Weights of a small self-supervised image encoder: activation gelu.
Rows from block 3 of a small self-supervised image encoder, named by matrix and row number. Rows with one number belong to one neuron. Each number is 128 + 24 x the weight over its row's rms, rounded and kept within 0 to 255. All counts start at 0. Numbers have three digits each.
After each neuron's rows are labels from the 100 images, of 14976, where the neuron reaches its highest value: "responds to" is what is common among them. Only what is clearly more common there than usual is listed. The data: drawn small creatures on textured ground.
# fc1: MLP up (model.blocks.3.mlp.fc1.weight, 512x128), inputs 0-127
# fc2: MLP down (model.blocks.3.mlp.fc2.weight, 128x512, transposed), outputs 0-127

fc1.440:150128128109128128128073128128128102128128056128128163128128157128128128128128128088128128128128128057128128128185075128128151128128128128128128128128128128116128197128128128128128159128128128128128128128070128076097128128128068082128055128113128128128128128128158077080128128128128128128128082064128128128128128128128197128181128128128064128128128156128128128128139128128128128128128
fc2.440:117128128128128153077128095128128128128128128128128069100128128128186128128048128128128128128085128128128128122128096128211128128128128112128128128085128086128128170128128128128075128128128166207128128128119128196128128128128128128128128128128128165128128128128128128128128128128144128128130128128128128128128128128115128102128128128166128128101128160128128128128067086076094179128213
responds to: small; jellyfish

fc1.207:128128128128128128163128128128128157128128095128152128128157128074084128128128085075128172128174128128128135128128105107128128128128080168128126128128128128128128128128128071084128128084088128060128128128128098082128128128150128081128128154047128128128169128128128145128128128128085159128181110128128128193128172165128128128196128128128128128180128128128128155099128128128128128132128
fc2.207:128128128128128128087181128128144050128128128128128128128128108128128128128091128199078179128065128128146128157128128128128128128102150128160128128128128117128128128128128163128128128128128128128128088128128072128128128128128128075070128128088128128128128189128128045128128128128128128128128128128164100128128106168128163128128128128128174083205128156128128096128128128128128172128143
responds to: fish

fc1.178:128128128128128128128128128128128175128128124128128128094128128058128128128195128128128128128086128128128128128046214184102174128167128128086092128128081128128128128128128128128099128128128128128128128128128128128105198128128128128130128045128128128128128128187128171128092128128078128125128128128179128128128128128128128128128128079128128128128128080128128128128128128128087128161128
fc2.178:128144128149128128131179128128128128186101128128128128111128117128066128060128128128128128128128128128128128128128128128128128195128128086157128128128128128128128128079128128128128204086128128128128154052148187128128128128128104128128128128128128128128128128143128061128067128128128128128128128128128093128128128179108088128162128128122128128128192212128128128128128128105128128085152
responds to: snail

fc1.30:098128128092128128121137128128090128128128128128078128128046128098128128220128128128128128128128128128128128128128128093128128128128128094128128128125128175128128128128128105060064168128128185128128188177128153128096125143128128120103128176128164128128128128128128128128128128128180128136128155128128128128128128128167128128128128185128102128109128128128128173128128128128128047075121
fc2.30:128128064128128128071124161128128128098138090166128128117128076128128128128157128128071096182128128128128164094128098128128070123128128128128128145128128128128128128111128128214095128128097177128174081128128128096128128128128200128128096105156128128128196128128128198128128128128106128128128142128092128128172128128128128128128128128128128128128128128128160128128066128128128128116128
responds to: snake

fc1.129:128128128128128186089128128128128157128128104128095088128159128077113128128128137164128128128175111200128128128093128128143128128193128128134098191151128128128128076067128128091096128128128064128128128128128128142128128128128146128128166105108128128128144128182128128140211128128128128154128128128128116128062171128128128128128128083128128128128151081113128179128128128128128128128128
fc2.129:128128128128128239128128128057128128128154109128128096128128128128114177128060128194090128167128180128128128128128128135128041128128128198128128128095128128128128128128128128128128128167128128101128128161128128128128128128128128128128128128109064128128128128128128128161128153128128128128128128172128122181128128128128128128110128137128128087128128128128069128128128128128188128128128
responds to: snail

fc1.99:180128128128143128064128128128178128122128187098128132144128093128115128128183128128128150128128128192128128144128049083153189150128098167128128128101130131078128128105128128128128164144128090128087083114128128097128128128128128169109128128128128150124116128128128076128128128128128128128128128128063128128128128128110128080128188168128128128128186109128128128128128128128128163128099
fc2.99:165128128128128128101166128128071092128128128128128118128128128128128128128181128128162128128128128104122128127128128128128128128128128128128065092128128128128128046128128119147128128128222128128083167178083139128159128128128087143128229126128128044128128128128128099110107128128149128128128128128128103128128128128128128128128156128128128153128103128128128128128128128210128128128128
responds to: snail

fc1.316:128128128088128162128128128128128170128128128172128128098128128128128099128144186128128128128128128128128128128128187128128128128128128128128128128128128176067128128213095070128058128128128128128128128128128053151128087128128159128128128128128128128128128128201128075128128128033128150128169128090128128128128128128141128166128128128128128128128128073128128128128128090128128128128128
fc2.316:128128128128128085128068128128086128128128128089081128128089169110128128106135128128128128101128128212128172128128128128128184128128128128128128128128128128128128128128128076128128128092128164084128221128128128052128128128128128128080128128128128128128128128128128128163038128128128106128128128128128128128184074128128128128128068128128099128128167128128128128128128128128128128128128
responds to: fish

fc1.35:128128128128057138128128128128128128128128128128163128128128128128128128182128128128128128128063128128172128128128128128128128128128158128128128128128154128128128088128128128128128128128128128128128128128186109118128184128108128128128128077128128128186128128128128207164128107128128128128128128058128128188159077178076156128070211128075128156128128128128128128128128128131128084128128
fc2.35:142145082128128128179128128141128159128128099101108128123128128128128128128128128128128128128128201128128128128072128128128128078202128128128128128128128143130128128128128053147128093167128191128128128128128157180128101128128128096101183128128128203128128128128128149179128128128128128128128057128040116128122128158176105128128128128128128128128128128128128128128136128093128128108128
responds to: jellyfish

fc1.24:128128128070169074128128166128128101128128117128126128128128128132128137128128128112128128128128128076164128128128107128128128128128128084128128128128128128069128128128063102128128083128162128145110152128128128128128141047128128128128128128094128185128128128196128128128084128128128128128197164203128081128128128066128128128128193094128128128128128128128128128163128128128128128128083
fc2.24:128128128128128128128128128128093128064128128082085128132059128128182128128127128128083128096077128128061170090152076128128059128073128143128128128128128128158128159128128128128128128175128128128128128128128128128128128126128128128128128128128128173105154128112128128128141128128173128070128128128128162128128128137128128128128128128128128128128128168052128128128128216128128128128076
responds to: spider; dragonfly

fc1.342:128160128128128183128128080128128128128128128128128128086128153128128232128128086128069128128128128128128128128128128128059175128128128128128128128128066168128128128055128128128128128128205128128128128128128128128128171128128187128147128128128128128128128128128128128094191128197128128186128128128128128128128128128128128180128128128128164128128128128128128128128128128151128128128166
fc2.342:213053128128128128075128128128128128128128183128161128128128128128128128128168128128128093128128128128128128093115128128128128128128128170128128128162128128100128128128128173128101032128128128128075128128128128128128128128128128073128128128128128128128128128128128128128052128128182128128128128185128128110128200128128149128128097067128128128128128128128128128097189128128128128155128
responds to: dragonfly

fc1.443:128174192128156128128103128128128074128147128128128128128128128188128128128214128128128128101128128121069128128128128110156128128128056128128128128063128128109128160136128128128128128128156128128128128128069128119128110128084083128157128037128128161115128167128128128128128128128128128128128081064128128128128128094189128128166128128128128128128128128128128128128128128128078128128128
fc2.443:128183133128074128087128128128095160083128128128128128144167128128128128128175173128128120128128184128128128103128128128152128128093091128128128177083128128128128091128133128128128128124128153185159128174128144156128128128145128128128128128128128066128142128128128128096064128108128188128053135128177128151128102128101128112090106128128128128128128128128128128197128128128153066116144
responds to: fish; brown; caterpillar

fc1.180:128128085128128128128128128128128071068128197128128128128128128128128128128128128128108128128128121164128128128084201128128128150128128063128128128128128128149128128128128128128128206128128128128128123128128128128163128128049128131193128128128128128117128184209128128159111172128128128128119128128128128128128128128175128128128165052152096128128128128128165128128154094128128096128128
fc2.180:128128128194128128128128128128128128128128166128128160128092128101128128128128128128128128128128128128128128128215163128128128128128128128093171154128128136128128170128137128180128128128128128128128128128128128128128128128128177128128053085128128128199128128091165128182128128128078187128128190128128128144128094128128071128128190128128191128128111128128128128151128144128128128128190
responds to: spider; caterpillar

fc1.430:156128107128075128128149128128128128128162128183104128128128128128092093128169079128128128128172128128128128128128128047128128128128128090128112128128128128128128128128128128128128162128137101128128128128209128128128128158168128128147184128095128146172128103128128128186128112128186152128128073128128128098128150128128128128128128098063128038143128128128128128128122104128146076128128
fc2.430:128128096128128128128128128128128128128128128128128128128128128124128128128175128128128128128128128128128128215128116128128128128128107128092128128128043128128128128128216128168128128128128128128195128128128203135128108128128128139128128128128128128128128128114074128128126128128157128065128071128128128135037128128128128128128097128069085128128128128128128128128128087128128193176128
responds to: small

fc1.66:128128128128128128128128128128201103128128128128128128100128128128162128035128181128044128128128128128128128128128128146105128050135097128081128137128128128128128128128128128128128128128128163128128128128128128128155166157112128182128083128174146194128128100128128119128071128128128128128128128128128128128128063128128128128128125128128174140128063128128087128078128083128128128128128
fc2.66:128128128155128065128128150128128141162128128128128128122128094087114128155128106128046128128169128079066128128128118061128061128128085128128128128128128128168210128128128132128163128128128155128128128128128107128178128128109128139109128128128128076128128149128128128078121128128128170128128128128128128128128181185128128128144128095128151089128128172128175128128151150128128128128159
responds to: snake

fc1.298:115128083128128128128128128128154113128154062128148153128128128101128128085128128128128128128128128153128128128128112128128176128128128128128128123096128110128128196167128128128128128128128156072222128128086128128176128081143216128138128104128162128128128085103051128080128128068128104128128128128128073128128141078128128128128128128128128101128128128128098128128128128128128128128128
fc2.298:128128070148202128186158128128128128153128128128157128128128099128128128128128128128128128090110128128128128128128107128128128128128128128128128128166128071128128128098128128128128128128128128113152067128128107128076098128066128128128196002128128128128128128101128128128128168175128128128128076128128158092128128128128119128128097128089128155136128128128128128167102128128156128128167
responds to: plain; fish

fc1.43:103148128128128161067128097128128128149128128128078128128069128128128128128128128128128128125128128128181099071128156140128160216128128128128128128128128128128128128128128128128128128128128128128092128161128128128204128128149128128128128128175128128128128128128128128128207128094128128128128162128039128128128128089150182113128128182128168128128128128128074128169171128148128128128128
fc2.43:219128128128128087128200160128128128128081211128128128128181128128083128128128128128206095128128128128128128128128128128128187128128128128128128128128128128128165128128128128128128128128105167128054079128128128185128128128183172128128128154156128182181128128128128128128128128128179128128128128128128128128128128128128128128128128128128128128128128072128128100128128128128128128128128
responds to: turtle; yellow

fc1.161:128128128067128034128161128128128128128134128128128179128161128152165128128128128103128170128128128127181128128128048128128131128128128128128128128128068128120128144128128128174196128128136128070128128128128128109128128128171080128128128128128128234128128128128086128128128128128128128100128128092128128095128128182128128128128072152128128128128138156128128128128125128109128128128140
fc2.161:128170128099128128128128128128128128128128128119128128128128128128128128128128128128185128128077128128128128184128128162128128187128129076128128128128095061128143139090128128128128128081157138128128128128128128182144031128128128128165128128128088128128128174128128213183128128154128128128128128073128164128128099128128128128058095151099128128128128128128128128112128091166128128128128
responds to: small; white; spider

fc1.416:128128128128192128128128157096093128128163128128128128106128128128181128128128128128128128128128128128128128128128128128128128171104128128128128128128128128128128164128099132066128128128119128171128098128128167128128128128128123128159175128128046128128128079128128128128128122185086128195124128157128097128128094088046128128123128166074128128156128128128128165141128128208128134128183
fc2.416:128090128128242128128128128128128148128123128128128128128128128128128128128128128065056128128128068128132135128084128154128094128128140201128128091128125128128128128128128084128128128128128128128128092244095128163128128128128128129128128128128128098128128128128128150128128128120128128128128090128128128128128148128128128128128128128128128128128128229128128128128128183128128128128128
responds to: spider

fc1.7:137128128128170159128090128096128128128128128128128128106088128107128128128128107128128128128128128112049128128036128128128187128128128128128195176067128128128128128128128128128209128128128199128128072128183070128113128128108128128128128101128128128128128128128152128128128128128128139048128128128128128112128095128128128128128128128128184128128128128128161128128107128128128128159128
fc2.7:128128128128086128128107128121055128071128128128128128128128128128128162128128128117173097128128083132070074128128128128128182128128128128165128128128128128128128128128128128128189128128128162128128197128128128128141128128128092128128128045128128128128128128128206091136069128140128128162128128128128128128037128128148128128150113128128128128173074128128128128103128128128128128101128
responds to: white; pink

fc1.160:128128128076128128128128128128128128177128128128101128128128128113128083037128161128128133128128128128184128128128128070128128128133128128084128128128128176128128128128128128128128128175128186078128073128128141091128128128128178128128128128128114128179152128186128069128128128128057112102128128128128128124076128104128087128128128147128128187128128128128128128128128128128128128128200
fc2.160:128128128128128128128128128151128128112078128128128128162128128128128128053092128128091128128128128128128128072208128128177128105128099128128128128128177181128128128128201128128125128128128128128183164128128128128157128128128061128128095192128128161128088128128128128195094128128128128128179128128128160128128082128076128128128128076128128128128098128128128128128128128128128128085128
responds to: turtle

fc1.220:114179128128131164192128128169128139143128089128149128128137125128128178128128118128128128128171128128128128108085128128162128128128128128147128156128128128128097128128070179128128123192128128143128163128128077128128128128128128152128128088128128128056128128128128128206109128128128155128128128120128128164128096128128203128128071128128153085128128128217128128135128128105109128128128
fc2.220:116128128084128178128142128128139128064128135128167128173128128128128148128128128128128128219128128128178100075128087128128128078128087128164110128128128128128128128128128128088128091128128082128128075128104128189140161164128128128192128128128110128128128128128128128166181128189128105128128128128128128161128128128128128128128128128128128097128128190128128128128066116128128164124128
responds to: white

fc1.127:128128128128128128128096128128128087143128099128128128128128128128128128128108128128086193128128128109218146128128128128128128128100128128128128128128128081146128105132128180128098128092187128128128128119128093128128128128128092128128128128128128128128128128128128128148128128128193115050187070128128128128184188090106128128128128159128128163128128128128128128128202128128128060128090
fc2.127:128128128128128186128128070128166128128128128128130128128128128140128128128128128128128128199172128090128088046128143128128128128181128148128128069102128093128060128092128162128128128128154128109128060128128183128128128128128128128093148103128128128128128128128128171128128128128128128128128128128128128177181128128128191128128128128128154118128198137145128097128156128128128128075128
responds to: starfish

fc1.262:128174128128128072128096128128128128128128161128128087128153128128128178180128098128074128128128128128128214128128140092185128142128128181128122128128172128128128128128128081128128176128128109128128128128128128128128128146128128128098128128050128128104128128146128128128128128128128083128128128066128099128115128128128128128128128128128128128184128137128128172128034124128128128192128
fc2.262:128128196128128176128164128128128128128128128121128128128128083128128128128128128128075090128128152128128055128077098128128128128156128128128128105128128128128128128128155128128128128128128128163128128128161075128128128128198128106198216128128128096137074110128128128128130128117198128150131128171102099128128128164128128173128128152128128128128128128086128128128128204128128128128128
responds to: snail

fc1.28:179128128128128128128147128164128128061113167128128128128128155128128128115128106128179068116128128067128084128128128128141128197128057128180128128128118128128128128151128149128128128128128169128128128128100128128128128076155086103145148067128128070128070126128156094128128127128118073113128137109128129128128128128128128128128128128071128162128094068104128128128128151128116128128150
fc2.28:062128142128128128203128128128128175105128128181126128142128128128087128128128128106095128128128128128193154128128128128128128139128128128128111128128128128128128128205155128104128128128128083135153128128163128128108128128115107128128071111128128128128128128081137128128082197128128168124128128128128043128078128102128128128128128128128128128062128075079128104128128128128128128128174
responds to: white

fc1.61:128128201128128128128181197179111128128128145128137128128128090128128155128182128128128128128128163128128163128079128128128128128128128128130128092080128128128128128194090128128128128128111128128128128128200042128128128128128157113128062128148128196128128128190128128128128128128128128079128128128091128128128128128128128128128128128147128128128202128128154143128128128128144128128128
fc2.61:167128128157128100130061163128129128128128128088128180128113071128128128133128128128185128157128068128128128128128069128128128128128128128150128128128117128128128128128128128168128128070128128141128128128128128075128128128128128128128128128197128128128128128108128128128128128164128128161128185128128128181095046115128128077075128114128200160128128126128151128128128166128170128128128
responds to: plain; white; fish

fc1.107:151131128128134128077128128128164152128128128243128128128128133128071149171128128128076128128128128175128128128128162128122128074128128128128128128114128128128128128101072128083070128128128128083128128128128128128167128128128128128124071128128149100128127128128128128128128128063125155128128087128128128128128125128128128113120186128176128128128128128128128066128084112197128128128128
fc2.107:128156128128091128128128125128128128128063128160128128102128128128137110128128128128172080128129211128102128128190128128128155128128128128096128128128128128167115067128128128128128128158128128054128128153128187086067128128128128128128086093161128128128128109182128128128128128148078128128128101128128128128128128076128167128128128128128128128128163128128128193128114128128128062159128
responds to: dragonfly

fc1.90:128128061128129128128115138128162128158128080128069128093101128128070099128128128186128097128199128128128152128165128153128128128198128128117128128128128204128128128128128128128128128128128128128128128128062167128128128156184128128128128148128156128128128128128128172128144128128128128128128154128128161118128142069128114128128128128059128128128148128128128094128188183128147128128128
fc2.90:128105128128128128128128128128128128128128128128128205128128128128144128128067128025191128128076117097128128128195165128128113128128128151128128117128163128128128177128128128142111128128128128135128073128128180128128109128128128147128128134128118128128202128128128128131100128128128069128128128110169128094091128128128128128128146128143128128198137128128128128128066161128180128128128
responds to: turtle

fc1.70:128072128128128155128128116128128128128127130106128128128128128154128128073128128128128147128213115128128128128206128128168128128128128128128128128118128128128128158128128128128128128115128128128128128169128128128219059128128112128128128189128128128128128128184128128154151128128128128128062128128128192128128099138128128044128128128128128128128201188128128128128128128102128128128128
fc2.70:183128072128125128128128128145196135128118128128072128128128128128128167128128122165128128128170128084128086183128128191088128128142128128168128128128128128128167128128075128128128128128128069177128128128101128128128096128128175128146104154128128128128128128128128128128127151128128128091188108182128097128128154128076128128128128062128128128128069152165166128103128128128128128128128
responds to: jellyfish

fc1.389:128128128128151128058128128128128128096128128140192088128128128121162179128128128128096128128122143128152074090128128128171192075128128128189128128065128128128128128128165128128128128128117128128162128128122128128128095128081128151128128128128190112183128128128095128128128128128087158128128128128140128128128128128128091128128128013128128106128128117150128128159128128128128155128128
fc2.389:128128093128178128128128128128128121128128128047087179128056128128128128128128128128128128128207121128128224219128089128128128128159128128128128083128149128128128128128128128168128084128144128128128088143128128163128128147128128128128128128157128129128163128090128087079128127128128128128128128128128128128094128128128128128185128128128128188128128128128128128128128173128128128142128
responds to: small

fc1.286:085160128128128128097128128128128128128128160165083111128128128154140060128128199128128166128128128128128128096128128128128128128128128128070128128113029099128128193078180128128116033128128128128128128128128128129128101128128128128128128128128128128178128128128128128128168086191128128184128128128128128128128118128128120128128160128128083128146128128158128128128128163128128128128128
fc2.286:128128128171128128098128128128128128128128128099091128128128128128131204225128128128128110128128128128128128200128128128128128128128128128209128043157106128128128128128128128128128128128119128128128128128128128128128128163161128128128128128082128137128128128128086128089128128128079116128128128145128109128128128128128128208128128117102128128128128128128128134236160128085128128143128
responds to: fish; snake; caterpillar

fc1.277:128128128101090128128128177128119128104128128128128069128148110078128128128188178128128128128128128128128158128128186128085155128154128128128092128128128128128101143095128128128128156128128128128128128128128128128128168138134128141128128128194079128128128162128128128077036128133158128128142128051128128159128128183130154080128087137128128197128136083128128128128150128128128128128128
fc2.277:103128128230128168128128201104128128128128128128128128128128128128099128128182128167128128077152128153128128103145128128128060128128128128180139128170128119117128128128092128116128128097128128128128128128064128104137128128154128136128128152128159128128128065122181128141128128128144128128128128156128128128128128128128128128128184128191128128128128128226128128128169128128128128128128
responds to: snail

fc1.256:197128128128128128148153110128126128128128148128128128128128128177128086128188128128128128092128128128128128128128086128128128128202137128128128128128128128128128117128128128128128128128128128060128128128128128128111168128161128128128192128086074069128128069128102169128128052128128128128128128128128128128128128187143057131128128128128128128128168099128128077128128181128128086095128
fc2.256:128128128128128128128128063128128128128163089128128128128128128087128195128128128128128128128049128128128128072128128128163128128128172168070145096128128159128128128192128128128128128161113128128128128128128154128177128128128128128128128128128128128128204128128128128128056128128128128128128128128128128128128128128128128111103128128128128128081185190128128133162128186197128092128105
responds to: turtle

fc1.164:128128176068104128128128128128074128206128128179100182128054128128128103128146128128128128128128181128128128084155128128128128128128083206128128128128128128153081128128128100128128128200128094154128128128128128128128128128128128091128128137128128128128128181099128128128128128128094128128128128116128128135083115128128166128091128128128128128180180151128067128128128128145128128128128
fc2.164:128158128181128128128093128128074168186128128128128128128128128128128128128128128128128128128077198128199128128128128128128128128128094128197128128148128128128128128128128128128199128128128128128128128164128128061162081128219128128128128128150128128128128128128128128037160128128128069128128109128128128128128128128128128128128115128128174128128128128128153128128128181128115128129128
responds to: plain; caterpillar

fc1.136:128128128128149128128021128128128128128128128128136132128128128128128056126128148128128194189128128128170092129128128128128128000128128128128128128128098095128128128128120128165076128128128128128128128128128128167128119128128128128128128153137128118128128077128128111128128128186128128128128088128128183128128128128100128128128128128128124128128132128128128128179128128152128128128128
fc2.136:025189128128128167128128116175128128128128128128128128128128128128058078128128128097172094128122128128128128128112128128128128077128128128128153128085128128128128128128128191185128077204135128128128128146128128128087128128179128141128186128130128128128128128128128128128128128128128128136128128128115128128128159128128128161128128089128183128128128128123128128128128182128066128128164
responds to: fish

fc1.323:151082180176128101100128128128120128182117080128157128128128128110104182164128128172128128195100128128140078132128128128074128080128128128128083128128128128128128128124128128074128128128128128121128128128173128128128128128128128124128128128087128125128128119128102128128085128128076128128184182128131128126128128128128128128128128128098142178120128128171128162128128128180205076128128
fc2.323:184128111128188128128086075128128202128128128104128128128166082128128128075099128128128198128128128128128128128128128128128165128128128171128128081128128128105122128116128128156128087184128190178062128128128128128128128188081128128128128128120077128109128128128128128128164128128128128128128098128128128128128128128128187128193154128128128128121143128128128085130128133128128128128128
responds to: snail

fc1.173:128128128060091128128128128128128128128128128128128128128073128094128128128128128128181051128170186128128128128128128128081128128128160128108128185092128128128070128128074128128128128072128128128128128128128128128128128083128128128100182128128189128191128045128128128128128128128128128039128128128128136128128128128128128128128099128128128128095128128128128133128128128128105093127128
fc2.173:132128128180128128128128128128128128128128128147128128128128177128128128080128111055167128128145128128128176139128128128205128069128128079132128128162128144128128128128139188128128136128128128190128128128128165128160128128118128128149128100128128128163128128095094172128128128128174128192128128128128128078128109113078128128128103190128128128140128083128159077128111165076128128128128
responds to: plain; turtle; white

fc1.255:128128163128128128128128058128185128128128106157128128128128128128128128128094128128105128128166067128128128169119147128141128128073128128128164128128076139128128076169128128146128128128081128111128067128131128128043150152180128128128148128108156128128128128106128048128128173128128167128128128128128197084128128128128128128128113128128128195128128128128128128128128128128128128128163
fc2.255:128099128198128128128128128128128128128128151128128128118191128168195128093128128128128128128128128128077128128128149128128128180128128105128128173128128093128122128075075128128180128128154128128128128128128099128181146074128116128196114172128108128128128084128128128177128222125128128128128101128128166128128128128128128128128128128128128128128128128202128128114128128088128128130098
responds to: spider

fc1.165:073128128087128128128159128120128128128128128128128128128128128128128128090128128128109093128128128122200128128128128089128134128131128128078131128128128128128128232157128128128128128128169132128128128204128128128128128099103128229173128128151128128128128110128059128128128128128128128092128163128128128128116128128128128128128128135102128215128133119151128168128128128128168128078128
fc2.165:128128073128171098128128128137128128184119128128174128071128128128120128128128128128128128128128128090128128157088049128128128128155128128128128128111089128139128128128128097128128128128128128116128084097128128128128128128128146092128128128150128128128128128136189128063128128211128196128175128128121088128128130128128128128128128128128128128128128128150206128171128079128101128063161
responds to: plain; turtle

fc1.182:128128128128128128128128109207104128128128081128141048128128128128133128105128146091128128153112205128128144092128128128128081128128128128128128128078108128069128079171128128091128103128128120128128128128128128128107123128128107128128128118151128128128128128128128128128128128086128128060151133111128128128164128128228128128128128128143128183171202128128128128128128122110128090128128
fc2.182:106128157146128128154128152128128219099128128070128171183129128128128128128128128128128128190128128128148128128128167128128128105128128057128128128155192128128102128128128141128152128075128128128170128128128111128128128093156128128080125128095128128128128128106090128090128170128128128186161081128128128076128128128160135128128052128128159128128128128128128128128128142128128128128075
responds to: starfish; white

fc1.236:124128174128097128128128128126128183138148128128128128128102093080128128128163128128072128187128128128123174128128128109084128128085128128128128128074119130128128128128128128128128128133128132114128075128128091128128128128128128128034128128128128128128128103128056128191128128096128128128128128128128128128128128163102128128128128128215128098193185171128128128128128128128128128134171
fc2.236:128128128108128159128115128128128128116128165128128128169083128128168128156128128128128128128128128128128128128128128128128128128128128128091128095128128128128123128194087128128137074140128117128128223128128078128157162128170128128174114128128111081128128128128166179128128128158128128128128140128127128181099128086128176077128128128080128205128128128096152128175178174154128128128128
responds to: plain; white

fc1.94:128128128220194128128128128128166128128128128183128148128128081128128128128128175128128112128128128128147103156081128128128071128128128128128164128128155128128128173128138055128128100196128128069128070128128080196128128128128128128128082128128194128128128083128128128128128128128128128133155128128128128128128171128128128128119128128128128128159089128128128128128128128128154161128128
fc2.94:128042128128128128128128128128128128100128128128128128128128204128128128128128076128128171128138128128193128096128128128145128082128082128128128128128128128082128128112055128128128128111085128128058128128128128128128189128184128128098110128128128128128128148099128128128146128128128128128128163128128128036128128128128069128128186128128128128128128181128128128088128128128128128128128
responds to: fish; snail

fc1.392:128128128128128128128153128155128128128128068202128128128097128128099084128128184128128052128131128128128128128128085128128128163172128128167128128128128128138128128128128128170128088164128128128128161128124128045148128097178128128099128158120115128089171128119128128128128128099193128128128123128180111128128128128128128128128196128100128064128128151128128128128181162128128128128128
fc2.392:128100128128128128128128128128128128149128128183130128128128180128128128128128128156128088128128128128128128128128128105128128128095128177062128128128128090128128128128189128057128128128128128128128090066128128109128070023128128095128095167096128128067107128128128128128099163128179128114128128128128087081128128128128128128128079128164097128172128128128168128128128128128128122128128
responds to: dragonfly

fc1.106:128063128099128128128128128128131095128172128128128128128128152128076128128128132094128128128128128128128128172128075128128106128128128128128128128128128128128128128128190128121128128188128128128108128128175128097128128128128128128128136167128120128064128154128128128128128150142212128200128178128128128128128164128094128128203155146128128072128128128128128056128176127128071128128128
fc2.106:128178124173128158128128128128124188154128128128128128179128128051128128128128128128177128128083128094128128128128128105128188156128128128116100128128128128128076128128055128112128128117154128120128128047128128091128128128099062128128162128128128128128134128128128128103177128175162155128128085128128128128128128073128128128177128128128128128128069128155128128128128086128128128128128
responds to: starfish; turtle

fc1.53:128128128128128128128128128128128155128128128128128128151128128128120149128128128128128128165128128191128128128128128128072128143128128128128128107128128188128128128128128128128184128128128128128128128158167125128165128169163128128128194110110128128128074128128128128128128128128128128128128128089128104167128128192128195063137049176104128199128128128203128128128104128128087073128128
fc2.53:128128131142128159128128128128128128128169128128132210128128066181128128128128128128159128128128128128128079128102106163128128068128128067128128128095128128128128187128128128128179128128115128128128128128128128128128128128130128169128058128100127128128128128128175094119063128128128166128128128128128128203128128128128166113128128128128188128128212128149083128128128128128128122128128
responds to: small; caterpillar

fc1.79:053128128132185128128150128128128128128128158159094128128128163065128128099128128178128128128128159206128170128097128128116128128128128128163194128128128075128128128128128159071128103095128128128037128128128175128128128119128128128128149128162128128094128133128128128128128144128128146193100128128128128128128128128128128148181128137128128076128068128128128128128128128129128128128128
fc2.79:164128128128180128184128175128128044128128128115128128128128128114062149128168128128137128122128084128128128128096128128128128128128099128128128128128128128128128107128128128144128128128128128128128128128128128128128128128128128128195128128128128128128153128255131152128128128128123128128128128039128128128128109128128128128128147128128128179128128128128156164128139128193128111128184
responds to: fish

fc1.237:128141128128077128142069084208127128079144128078128128128128128128128128128128128128116128128128123128128128128128128128128158070128128128142090128128073095128128128146178128128128128118128086128095128128128128128169123128173147128128128128174128128161043128166083128120128148128128128128110158128072128128128128128153128184185096089128128146170128128128133079128128128128128096128136
fc2.237:071128128128128080128128128128128128128128128156157128144170128128128128128128128128128128128128128128096128128104128138184128128067128128128128128128128128128128128128128128128197128128128128128074128171168128140128128128081130128128203128128104128128128128058128143128128128037128128128168080162151128128128128128128063174174172066128128128133128156128128089128137128143151128128128
responds to: starfish